config.yaml
arch: "vit"
model: "image classifier"
dataset: "single printed letters, digits and signs in grey, bent and noisy"
train_examples: 395000
image_size: 24
crop_scale_min: 0.8
horizontal_flip: false
color_jitter: 0.2
cutout: 0.4
targets: ["character"]
num_classes: 73
norm: "layernorm"
norm_position: "pre"
hidden_act: "gelu"
mlp_ratio: 4
head_dim: 48
fused_qkv: false
bias: "all"
qk_norm: false
parallel_block: false
inner_norm: false
moe: "top_k"
num_experts: 16
moe_every: 2
expert_mlp_ratio: 1
experts_per_token: 1
shared_expert: false
patch_size: [4, 4]
conv_stem: false
layers: 10
width: 192
positions: "conv"
pooling: "attention"
loss: "cross_entropy"
head_dropout: 0.1
residual_init: "none"
optimizer: "soap"
beta2: 0.99
learning_rate: 0.0022
beta1: 0.95
shampoo_beta: 0.99
eps: 1e-08
precondition_frequency: 25
max_precond_dim: 1536
one_sided: false
adamw_lr_other_params: 0.00087
max_grad_norm: 5.0
max_steps: 9400
batch_size: 128
epochs: 3.0
lr_schedule: "cosine_restarts"
final_lr_fraction: 0
warmup_steps: 180
weight_decay: 0.1
adamw_weight_decay_other_params: 0
Rows from block 3 of a small image classifier, named by matrix and row number. Rows with one number within an expert belong to one neuron, the router's apart. Each number is 128 + 32 x the weight over its row's rms, rounded and kept within 0 to 255. All counts start at 0. Numbers have three digits each.
After each expert's rows are labels from the 100 images, of 14976, where the router gives the expert most weight on average: "strongest on" is what is common among them. Only what is clearly more common there than usual is listed. The data: single printed letters, digits and signs in grey, bent and noisy. In brackets: how many of the 100.
# router: router (model.blocks.3.mlp.router.weight, 16x192, trained with AdamW), inputs 0-95
# up: expert up (model.blocks.3.mlp.up, 16x192x192), inputs 0-95
# down: expert down (model.blocks.3.mlp.down, 16x192x192, transposed), outputs 0-95

# expert 15
router.15:154177085148063176150135146170128105093156177086134168142123048151184184146108186139102123155160129180092168100151117155123111153155109145089129121136188122106091189113110173112107075125176108112175151123097122088124130172098165122159153111161167151164124120122158077068108136180086193140
up.0:189137114134113150129091147127097134147101148094126113093152114149092142105091151081120154184131155176164176135105070105125055194160105137081123125080066176097046124174086118142101155088170149146136119090117131196135159152124141114116119033114111140206136158135089132190118180169129130106
down.0:047112101114173166139140155133047156141087085143143135122140189156211114160183107160133146163210150133095207172160095158147192058149083126135130126150135124120118153168128126099128085140082150165136131121095184106124108084055091155145088116136131144160121090100146126142148110142139143106
up.1:156077136123114109125148187088061076071094105152143146133145080101175117129066129138125147107144174175060108179079098139108136190131180186053122078118139119123151134127122145081073078121104110095100127139071138183117063160134212149149132142159168160139144067107124102137086178079094145114
down.1:119137135187075131114112157107104146147139154085170129118127109130112124080104125163122144064085132078136117112120149152239169130140135110185137218058173189108072124131139111140118130114146208083186179114132132101164077181138111163177171126115183106082142118116107136133136075111119133073
up.2:134124177105139088127182077133178152095096146163068103178114157172161135142077136170108105190074156159161176070129147137155182166115120172160145130175145131128131107167170189105135095124114141140090117086131070114125154187139117081088084122121085091084115150076133118106102090124157152091
down.2:177109174131043098134138162114108116182176095073137151132126136109143111189133132159172136096112073090145163172073070151101164192113164168117160087108087115128115107163148068116113172091097148107122127169140157091097105127127135129199143130102144148125118080112120150167115152138066123154
strongest on: capital (82); the character M (43)

# expert 10
router.10:117174175148150116088128134100173153164127101074093157120162100091088080122154107084145104110173134134106107076120146155160122091127155123155149182128175118079139092126152135102177132085136172115163127096051109138153127122162091160167113132131171107123113147127100116178133083160076168191
up.0:118175184141098108139137085158111098150108135154113128145157143109129086165187129102085113197125169143110098126078106121052125113082227107083088126063137162103169158097137133124095191116178172080116198151153083145120189092138108108132170118156123117166128174103198120139171152167132113084
down.0:094058131090154130079112126104110127138135108106093106116136109101093100119094121117223147119055086078121115097173156171110157156119147137134142147095134183143123133180145107119223130192119198130103111119136123118098171087108097100158192171127199090054054080091128170151111137124087188132
up.1:157167124165133138138110117149095153145176176128129136127191109114131073165057085119155120160134133119111146132151122171102159106162081142159102110101137176161109148076112126115104156165139143123169174106149116119078150115174100139108069098117142106083138108105123195078139191166170086150
down.1:104118127096112135104162142193126106094176161142090105115071129095118180070127116140120142149160159129118149152100160129123087133084093065089144153130114126140168166083119166140177088128121116143113080174036140106101178098162076128153058150118112122142162109164192193115094088179121104201
up.2:128161154187078147099142118153159130088143074122091071140132140106106090161165096161117116125149112147175153155090099151111096093127102130137185100095151159091169126144098123133140142098132129101170177168145132091162125104132089105146113143075155125083136165078133161111197085103144122131
down.2:083126127102083089163110101159107100183146121150128134150112131111046127094116198106112189132091140101124131121128116120130166193178157102115147205105036156180150113115150152126133111178101189091121171084134161098165103123121140132145153197130179096177142154147130141116133084135097162155
strongest on: dark on light (96); capital (71)

# expert 12
router.12:154092131167114152099117173113095047170124122142135120127132113123153131122129116146162082141064166174119072158156142169191082074166052129151130081125111116167146097107149094110105157124098121098154130113158151137157191079087089155171167109143078150134163146138118104075132153153166149108
up.0:146137141106164135074126123142117141138156146062154063125177113095128096105106102122150143135123130140090164195163154086111098098131165108095129142137126122164082104087124085118123150113111146134189146141137134081128146124100153058081174148145116164171081116119163134162126105171166170121
down.0:143159149140121088177154133138171132101110104181125072123159133121123145162147167070127119177142131121150116131134162152062105108117172110150126139108159124040163115143135179043133074124193161139099112102142107148123119106119117137089117152181149152105099134127152120050167102151126143178
up.1:149168149105137103081077084096159168144075128176095172163073116148110113123193100204128076124128070168103128068152107137115161127134102118106136136141114126161089082192136124096113099089155161161173189087101125105098124167209164123145091081124138089032115112139145119134098146155083152082
down.1:066083143157165132109133099116096115126103135119168134146124195122132075111059063118091110129201124159082138107109096165057146153144122168157111118090147124105089128123156076154123112102107155179078167121052129130174145079166113110126168156115156145166159119060147104113102110073127180125
up.2:128145145154090137130106085117142061147127129180134118129124102166150207129180095150127133135114166150110187135065121147192148108160141101092112136168044129120123118103211206144103163073074156143167142154134139139158147142090067109161084168159097098195117110110196074112166108151102155137
down.2:099134075194077124125138103108096092112125157124153151141129083120115108150174110078143149163159133145103169129172110121151163149185124148153102114151110095122136183151173121165116124156117083158174133149123173129089077099097104072086109109123131093145085126087137161069151171099072144139
strongest on: italic (73); the character W (33); the character % (25)

# expert 13
router.13:105166141140173133182117157116121076134085113142144183144098112146086135075115114165146173153074117169143088110106118102177116151092110147089118177148129136083119120154156139105143118114111172093105180155129162155154130055085111081104131129155083089143115107202159119084105130090181106154
up.0:121147126132114181123153105142137091155105086083152187151118132138137065124104099115146168152102124126133090114139180132147128151193146117124059183075107151119092194149095163168102173103075103176085103134134168158178160139130186161127152129156105077093108154126148133106086177139121128135
down.0:143127075063117126166135157162109132109116180113067150105126075119145129156117178118115129103128117153056059120119097130122154086126140126144123159122160132132128136098158117141108120096076161083095072105108148174132096104129174122148128105138148101145115066195146156192158131168158103090
up.1:073098128147132208127116154118142175075182080086116157083083120117144122165149157129097150103119102217196138113092083088105122098123136146143126126102125120116161099093069108135177129160090166133114130197106160127135093107150132163158104135167126159130192172120125074152130111138071143112
down.1:169092154122116126113119156168214103096080136137112063067133164133162096076197179133187171137139143152107188089160110121123164122158157128158126202106112147108091172218099142121170166129138151149122141110124185101142116064073113094137168121163149150097111075120125098129110168162149102138
up.2:203177159181128148137132205146123126088177150093129141060078166163092125135159145103113127124093110137170091112118075122159106108135128152178116094100137162083166179094118042104086138131118128168127157158105137195099151109159200068108137091130169150166141080192125131117167145172118086136
down.2:117113128104112039087131103118208104127146136156130131133161111201111146101138153196140154174088137113095125188106112111108132149104100113140155121138118122153074171129095151200134126161162159101128134059210172122163126129110094104118184082159119126140111140152163078155091124106092172137
strongest on: small letter (63); the character l (35)

# expert 11
router.11:092150141089065118167083166121066175129089138159086141076162155117177155108119121124079104124129135107117144111189171111108119186101112145111118188128087130141126105173189198130107103124137161098101127170140089105074142095162103085116150126155128104062163099133120130176176128093150065073
up.0:123142177115170116132145147146080217140212106077107176104114124137096164101095121117118165107105137133094161125149167129081076070073104126095122129120121114114115067119112158193077154112133052119121128166127143147149082134097117103169106153122117143186140120152140143107090089147083128094
down.0:121124161159147130195085129130146079130131101063122146147147148118191190043099161082117148119139114151128129163084106109145069077094116102133155121178147141163126141125135122136120103170095131138156109080142166150138153117137177098141116142143067063162139112059120147174109088109128146120
up.1:119122153086150115111184082111124154094073130087092140109180104143129143126101134152141078127148134122119146115185130152155148165133114147153169131106145095200192180232185162148103130128093137133117123118177125145090071127172055122120113175137179123133110186142083141142051150185062121101
down.1:145127100126116133105086118150106162108185080173144158109103134126103133068044117132098119083150152155189090133151073108151133097134103084131108150174146208161079111139098170152062122126205112157121154146191112134110118113096135181129151179137125078076092075127110073100131147099138102214
up.2:143088148143127155128170130138098112127092100144169130105134078179177157132175150066129095127090126113118150127095132092083215138103168096081096114101177119169053177090121139107135136115125111154165122100112151137171120127146088144063085172086163161126117097132141078104162140099107105096
down.2:128119115141113125098144140093156101149133128141105139135131096128133129150138133192173137111140177117088067142087173122144087134090074119137111076130127138139138042103092170111134139166078090145108162120111098132081083147104101140155119147114115148123080054114122165166139148136078177105
strongest on: the character * (50); the character - (27)

# expert 0
router.0:149187190160146094131107119147114156097130082084071115082092135118068131119127130108095119119166087197113128198054082153152169124189143172166168176177091131170131087171079146182143106126097095131145079141160174115177127184108109104139109121123084138136146114166106115159176113091159115114
up.0:126122139098112137121153194107126075175056105140093187101131110153113152148159119161166128110088090119112153123140098104147150129125093125103093124132114091104093024130100126099140124102162092079132172185149077142089142101200169146063133131105154100094106129173133142097109078107113111120
down.0:117147112111095135174126134153178127078078108131124120116162156102192090162019144127133088166152152106124115109172169071087155148106171157112117122090117077107148121143090166175105117106137117136123079033080166138122129148190122090127093115120107152169106139146142136139101147149086090158
up.1:115079112103147098157127130141103050136127133160090143168115187163066128109080140094143084183062138057137112160178112172174171132162169140191113157125163134087148104111158077080116166126093127145149136159145139114168164121170154178073134096157117153194191111067105119122126103111084131151
down.1:132207093151184107158064115127140078126123129111171134079130110122128158121151213158160101121157128106168138147067130122149163154120145169166124145172183067126135059093146144133175076096164113174113170109141113143167142091106134089126119105125092146087127117090155093130142096113192098111
up.2:103163105120139145131126167128141062102145213162117115138129113104098098143119147125136101142118118097106096165203072061127125113098129201095166168144136156129102098141122104163167155157118107147081135147088123213104093194115054113097134146178122107077056159102147122127084114169131122122
down.2:075133121136176115138146166196123139176088063092157116143090070080124163141105091176127134145110105113116161131087142162092141101117134143178200080109086075100068112113136133107137163068096118114059078068159129100097185096170139102113114170123188147093134094152103169123189164125162105122
strongest on: dark on light (100); small letter (61)

# expert 4
router.4:145060149093121066087142163073125094149082136141146091116124164152158118152132130124148082206183168108083173094157146188104085148113155167154124157085142151151157121194174075082097145093184163118103100143122136153157133115159021096080152181106160149120117137118150126153119123137133097128
up.0:160187169101132133123136183137114169141122082150091103064092083141165115077101130096092140140109136168126164136140112140210152111148167098179156150181141181161172049095214096150104140154122145163082145146155198151237121110106137110125099120142153131104153138145082160098117115081129103135
down.0:185120069156102108139157111077110149072123072120209144096161150129121100153096133188079088155128082184073089110089115119105044120122145126146096164097152118129129184102106141135139100142178160113143100182113116105135154123141186149136090161151160148141158172115146105143090118164084133130
up.1:095151099088084117153094162176083106074196171149152105107170155105132052175124144193134064135202124073166124093115159123194141146123154092086089144097144088155088151124149113145230114190143106159115096085088081105126189124088108110119126161180084153137122166157136104224129121091124080097
down.1:103067191193139164143121182177117115077129097114169116108128100149170054128109075099134180135151163128133168131098156167129157069046185152131118117101122099155145142080134129118133102114073105135167130105119153152088114095141074122149128105152128104098118060166106158104108170111140095053
up.2:097128077096169095142135131085126142102149132136135154089150078162165057106090138129137144144101135113143077184153114141197162106133127089108111132171181170159126156147175142116103113193116141208172102121153188152084158136112129093165112103116129153114152119200130123141148133165107056123
down.2:176097100124097160162089192191091123103112136187123120132098167155095134169137159119145115167156138122114115105135158123142101119143134125171126128053111162107133105103120126215073145101164115124126192181110115142150120130132138107095138155123115092166184143118132139166098157118134115133
strongest on: the character S (38)

# expert 14
router.14:143172140139137056154099137190091054119166140106172135168191114159090089132087083138085050096089147104132092125132181051130070062184093097101148118148163191134098170139114092098141173125154132117109089113164128131174149080140163103125122190064136125096073166082101100103162129082142071166
up.0:161102156184153107137105117119115089122069151109115127143108132138158168096149167141121175150149142153126074129144090113171125066152105070119190137149111159076141116124106149128104115167130108172167070097135158083177163136073133137143158100149174158116099153119149136103082199129136103119
down.0:107123053095089140076091165115131079104135125077131139100091127136152197146141097154170145093120073138099184089133074173100100116138149175117135171099098099137130131125090110148096161166171125073134138171144132129167129168139111093174065113111086066118167085136075141082139098114143095125
up.1:113116105085139135153116124167118090111087174109103103086082164098138165141140125092112184077114185120146120084097099040153107130153127127105165157113138186080095111084144141157152111132166100167165150093125165154139115119123154157177138156076131111128140131163094121138131147120094105071
down.1:148162115155118126074151097103142092082160097118090131091153117133168153176109107219128141133114144146179184108137126159089152168088115112135125139096072115138105143165137150116154143157164102131085101100141093126101108168129106137163112097208116194143074162152088180168125103117185141149
up.2:123130164113075146129145081151130119100000113124176116101102092095147094112114068149136101142147148138153115080132142108144115080109170148137182146144122132096129104123166123135191137085193103195113147139153148107109081088107116141078104180153097105086159102157157131159070073090128147144
down.2:083117109112128156151152162107112164182125116189110207148114125112081162169149138125127157083136105109134063102129145124152108096122085126091158085168116140161123181131074158111124059129226134147099051135106172124163119121169137188138135091123135101076124080137152136112160111106133118111
strongest on: small letter (96); serif (66)

# expert 6
router.6:098129171116088145124055087170147150071099093216167104074149099122092123125094070117104128140181183155106142130152131164162119162133119090144175140167185089165116153098120110132146146222105144164169087158137142142133135111113095144112134154098076111095094142130168121110116128107074164147
up.0:125156105135129139168148175124116116068123113125127139149130103104165165134090133093138124143129167092167096190102143117023159114144101098126138124093164093085169176148100114084144124144154174107124090173127116123099106166172154119145161083176130126167097165157137105154131126190201154086
down.0:121111110142094071154153097129133100161127100098143143139115195120132162084093169131111126117139173135118121122140176129149108130131140080126170119128152119028132103090137114122182071130152120167154133152150171135150158142092182094135130078112180131131141114121226141194123162154114097162
up.1:146107150115128154110130071130140099101107103153074100146138141113101124203170140051135097149129104138112158075106091140125095082093097045108064111104109114144121113164096181129166152173174110110124103147084140109134141126143075149063071091089139052108183113176154194092099122185172129142
down.1:115160156125124142070119170143102102073179119149072148157115140112123120116133148117082083147036151174137139110083146104109157120072180154103190186070132115087149104135158140154173156139120131170167097115135196085083139116115095148150167142111087127193102130119125121096075092177088119160
up.2:164098113149169099103119156085124101160079123096093180149107150212078179113170125199115098081108129144117164183207123107147163091120132141098120153117107123105099153124138164111082148099116127090125124156153098085130088157138129122069181163099125092146086131179153120096139201067100120211
down.2:221110105131106088105092119124053126145091125105127180195149135094153173115121139091103129041123134104107082117085120166164100079088103162146142121062161158177088163088123131140156068126146076106108141116150147146203125156108133101142131136100122179179136095071121117162096077118033140133
strongest on: dark on light (90); capital (80); bold (74); the character U (25)

# expert 7
router.7:160113093108176144161123139103178132148182082126076162101156192055056083152118178183122184121106119141070177086081101171130160129147118068089064119148116152087135144087144166164090122167171117121110167110171140095130154125115152109126103110167104113147108068101121161119060114067083138118
up.0:151116099121138152218139095126129129145085120199112119072148133082153133162109128137123142138132088108146115111112133174116123143091110108114128110142107112156132101118125184161147065124141178107081114143134150080116103174138099108209144141131138119105145143125066122153170131153158051122
down.0:102171114076096126143115181125138088108088175124071120112139112137146116117174077111083176119121115156129119062123116103104082106136166064132186159121161125095061102137099115169100163119133063147126136148149093151154085056164216104081147079111118183117102137144101101134150183123138150133
up.1:113109116094111210090127106085110136146126121092173142149125218111084118117167059176102148116165138114110064150133172188127199166143158157170159200153077118082128121102068162108061237138124121133152135126120144159176111143134120149133112111180131175093104106138145096107122128131185166120
down.1:174120159197123141135119086099139106113154182125150123173085128154168103072069201128110123151051079097162113130135103127147115105128074091091109092138147120147120149085155098155136082145086096176151119173118140121137137115123144126078138136074195160141154120140092117170172115093181079099
up.2:134138135144130152115105090112133130173119155152056162161122085099207097121193138072079111092146140102111179130130167165163169130143141148091142108093135131143130086148151144112073138089084120135081098180161114188083137142153102090118135116146122096107115191171167104118103123169144138152
down.2:075189129127126118068104142104151128141112180137126093122110131091108145144174132165128135088112135176141100149095181115149162171178123122152129157150089147131101085117104131153130146145128090208115077151128111110128167181150109163127121079083110063082111110147139144105154135084175123196
strongest on: dark on light (100)

# expert 5
router.5:135099140093125096153153171139096169093145140104116149144124108126121104110110073080126160069135076122202134117081073098134141129131123117157182072138103118155105165108124164129177094079108139109138157110088130072103105103177148163143090093151132154106183105181156102144110096104154094147
up.0:149170144103123113125148151117126131103088036079127139139142117046152115099121141062170080063101090147163156136141201107144089156132169152069103146117183119173138147132108166111115124169095144092070114164169127139093114089118114131071119131090153149129213147153117144098156130119167126131
down.0:123161177151160136150102141110136118100177114084164181074105139176176113159114118085122166157131123097151140123051147119151160150117097119148121090171125138190111106155075102183146155117129165131195086097131098145128135179123173083167094119170167150106122107097138140156086160172117093110
up.1:141149145132122088180121136057127122134123110157121134162115139098112103165087128142152119036097093108166150195111168078141149185126128088110085096151190156142160127143189115177107118091167121133098120103097121115086156098136105121115079112137162148162121155092140177098144135169119114113
down.1:174135129130136122167122129132102124086119166077089126122104129109127140139165131132127117161169138120103118101085091141131108114054105148156084149105133169101167167129121091163166146233059113210108088118145164121112153125169104160126144087085158134082119072150098120161114138193113213175
up.2:094124191103104100145119098056121152077138108188113118133158123175075132103103166103147102121165115066140143129148128151154127148091110136153163049081145137129143129130142155132160120151107142139066170151084190061130153152154176111085115110147087086128103108093161150153151154102144037143
down.2:139138098074144092134136205129139140069087146144075031068158127132181209102118153148079098125123131142154099140106144101094143132098112084131091125134151092179164156145142118180173162083111147153129149097120127116183097119160090196100175154177159094127118145102164149074159131146116147090
strongest on: dark on light (99); the character - (49)

# expert 3
router.3:069185145116120112122143148126163125100090087117161127096110117154084115146140123097154102185110130138170072178199126106146088084155100142146069143129153127118147171134136108152151090178137078138155108134121093130105135135146115129075081160097100057109087141073072135128167084164122067078
up.0:188130142111080111078171135118101111103145176125136137095178140132197159102143149127134126121134112124134124139137150087129147131067123109124106163158191134090131058125156097122129146058058078169135157133114103153136134108074066157135062107160150192158117128121073144129118110122112185152
down.0:108117124149187079153110147172147112145106139145082148162076083086144112128120126157131120083100180119132085164057078149161115192191073173167111060099118160150158122118129094130168118164125092098119133147042134131145146185131162117152147183135160105173105110103102090116078074161134122154
up.1:086116211136136155158114223112124135085109064115127134153064197109175150173160083161189090112097149162144085114154136180149125137120137136111104113101151147127134119194139123107118188131103071129107150086129139108106066121172111138107104145116113167150169132120150129145102039121111146129
down.1:107195092142089166162108076107132162139133092177183134136127138106115142152120129067146109148182071105119153172172156128142065159165134122179111101166078138107120160144081128194106114056161105099144238124133169104177093180162182130131150130141154116122116133119164122113102178127148116145
up.2:171197190120157096177129140113143155103079167140138154170107127086191129130131124122095129141140125110054152124122169140120101083116117153116108073141129163101122092209137086124131122110116144134066116094145188104123156200157152186103160108124143096198092103178179155103112122103108208129
down.2:137119100120067115131089079188123164110142122152108200073145182084125167121152083124152164086195132151137129104134123086089168132171108143140183113200104162158108102121133168177077146125097144145132135141145162090124153157107105112134143165118165149054148131126128104137171136144182136169
strongest on: digit (53)

# expert 1
router.1:074148148172143156120101141118145168181157118164137111097146120158131113159070047095155103074144162135123151123117181146080105115146186097124126139158128117161118145089136123147123108183104099128185074113154124161163124141116115148125073152103097161126132125103086188146207111129071104089
up.0:115169119156114097135120099133131101069132085145089115111151146100114136135171136145123065134119178163104109209143136108133137169160149070149105102155100168130126130113101156160084115189170115137173147109098130143145154191150166102110108110155131133151116137164098131118105146177153113082
down.0:112068120096141136116128090098152114172155144176205150163127171096094122147143171107142178180093051094117111161087103095127090138121102161096140071120122180042162146139125130150151178144115161157083163149157117106090175133145124130145100117112156138070147083100155170150174141104145056135
up.1:120096115170088115158048075117119120181112174090142104104121184162117176112072138163161131075113187141118089119079115133187065149092126135068110122129154145170110165126113080172150127114075119127096099131129134116171173093202152114189124130140111132134068160165076162129103131133170130071
down.1:055141094133159108124172142091057145107188109170138141137116044107158139167137168109049128106114118105119106147113144149114108115119102124129115106127159047138165168120152130141190157151071143148129117144127111087120157117145144116051114108142150165081132147154147147111180191160121116192
up.2:096164155118115139104111098167144122126169164141118174077105126138138094134166111193098170130102137121136092107141183103164130118077131155144178130172120135168183116095169189118200151128162094123117102174113127161095074190107096102216137176103131148130150111163081163179113130149110119108
down.2:165108116101151160139142125076111152092123170134083009175181183123107142182146117137152126161139176131137111154076155065082145100148156108123195084125108091071096102085137158175084152110131105117143098109101088152139120155159113108159139159158157125141178084100096080133073117142090139149
strongest on: dark on light (100); digit (34)

# expert 8
router.8:128108128134104140148160143096123134162181156154089133127150111172159126125122131117165150107072156153122128144130145138102092083119076184175125114090135154137131158099117133112132106185103070153184169205111105118109104184145165104179132125112090150177112117113170157131133150161104146198
up.0:159142029123121128083099166112179070112088192159141071146133147137163103162123162132132104213141102157172153058102102183143104125145077171098138159117177122116122142126112127112121098176155104147101111145162156130126112129082141091177161068084104148114090075144075159093127153106088142111
down.0:152117146128130148144056134138135118151182114107151113109164075187140184168093088176166106137144127121144122133132123087103144108055132099135142112096114171163119138131135150131151163157123216097136097125092150140099123163172120147120091132136128130178142185031156060135124168126151173067
up.1:096127081088160188092171128119122161128171185115150128102113143155147101156119070052073130172116139093116095073100154079109085124082158076153161143174111136158143099120151135121095108180175175142110145139116108178082123092183141158165179076103121104128106108144156127087120109114117100131
down.1:156168095121166144102152131157109112162153134130144101129152102156076135129085135129107098171168128166113124104126090154090065114134071134177096105095097146127110118158096187143167104055111131081095115084119118084165149141111191218173181144159111096147134149137134099134117117191078092173
up.2:114172078122088109141162104112139106127072087152121093149174144110073099140159155165100094113144131123112138152176110142174175144152091101170188121131113060095091157077113140101113126133111137120108130144098156136144096086065100119125152179078096088150162164091135097050144120140108122151
down.2:129177127100078108081103141144140100199174143125208097145145101123145049143101132133168114076114122156152094113132177174180154112210168163172096150110116159107099076105135154115101161114121118093127123131110142057134159112156199094160148111075175131140114105092153148136126109106104167146
strongest on: capital (92)

# expert 2
router.2:146110109080065142097172095067162166095097179152141112166114157141164175125128132199163129140095036063147127158156074130052156124127143116116118117118160145139092130137099129145121181126100066160087159127134134158102113107135174174144120112129132149102120142086174125124092119140165164081
up.0:143109138133085107155081089094089144067143150190127147110140117160091088101109127136173147149162150172093108104162187082093103147086100107075136155130138128129161140129101155135154092105161129092091115110095114124133096232101149151159161167137141102049170122108138062134115162106170156106
down.0:143097103134064183139136147102157106206125155117140136125110131120149149119209078096111122100085096202097132150126162123091158218137086168137066133140123129123142129100106139133158098150134124116045103129158133077153109131132147127153127096094138100163149127181196092104124148161098127196
up.1:153125130126153129196099137164120134178136155166105170159140119121129174099138103089101092106121099102088142140125090111086149163169141145131138124091071096136158107061177142125160161141129161138096165112119174145077101146105170181053171098142083117167108132130148165156140108079148072082
down.1:167131106124164068165129117113130100120049100151084149107186174146173115178120123067115107163143147098110079156144121113131150143143154086155158147135169138125125109091072148114108103103135191163170091192119148056090102096116094134186105137125149144093125139030157097182097117110134163121
up.2:121139158106155132130197150157061114136160116094157113175145135176104153125119149128133065151088096130080112171143130189092107207132057087163092118127136151141171111096111135115165075110116139102172130134176093166133178139160147168147165083115124139127118140132137106117099119090145144131
down.2:123081164105138121097162091100117128136104079171111100134126143157132068190079068154106065155119179151119122102106155190113137112063152088148143112157158134111134078136134106090088120130175143085158135129100086124154133137143097159112113117149123127161167175085092167152105170152155103115
strongest on: sans-serif (86); capital (80); the character W (34)

# expert 9
router.9:138162117143132112134115115174135122104148077110113068070108109103120138194132120122073063116111144157119060096167090178172101119122140082128156115158126124131197081119102150148109145168094121094142068163165122195205096153072092148103136125069123086097092173088079066110157108103171157126
up.0:135108108185069102089125115148148146131136097180099102164194194118126064133186060114093066120129110083095127178205145064105110081062144132125118168098153124098188148107125161129131111122156157091120114095132098106134142072126123133094118152109117156122139105059052118161143097203139139129
down.0:151171134124130104096137179162134140108123166131120076183103192110137121159095104161109166112115087087091128146158143129142140143091151154093134091172195134131179080109176124166105092188165099145122091094137045185166090177072109122132118091102184128150161128139129146078094175126132112175
up.1:085145117144154086091069123194118120154110164144132184105094125134120106127137188126122112102118119168203103051165125151116194137158198084157104145164101121151187158126142131116165102083126097092139101178132101136158100156156140123125110129164116099096093110171145120072121158137142146090
down.1:116089156181169122132125143131147095184127169144102199158123076129103129093071053124137105081169107112146060175171060119117107102109117138113110145126155119147156121128170139170183173121148097174160089140050105121126136110132115166135112155173187149142128152171179064154089129174147095174
up.2:109121137135094135177128112178162131089091128096104115170103112131146160152174173135134142141143101107082152133101141187131171210091148124139104167112170155135160099081184126140104138107116106077101124116214163124145151114129135151078142189095193158147135118123087135117101124105182151163
down.2:104143172096161121123164112143152132150160124109135087076122114076092137110143126156166173134186151133164153157084117137159188136143125113151156113132101205090164129094098126127100083058135183109119123185106133102148189127164132092191062180137115124089088094157163116137085063124048120130
strongest on: the character * (37); the character t (26)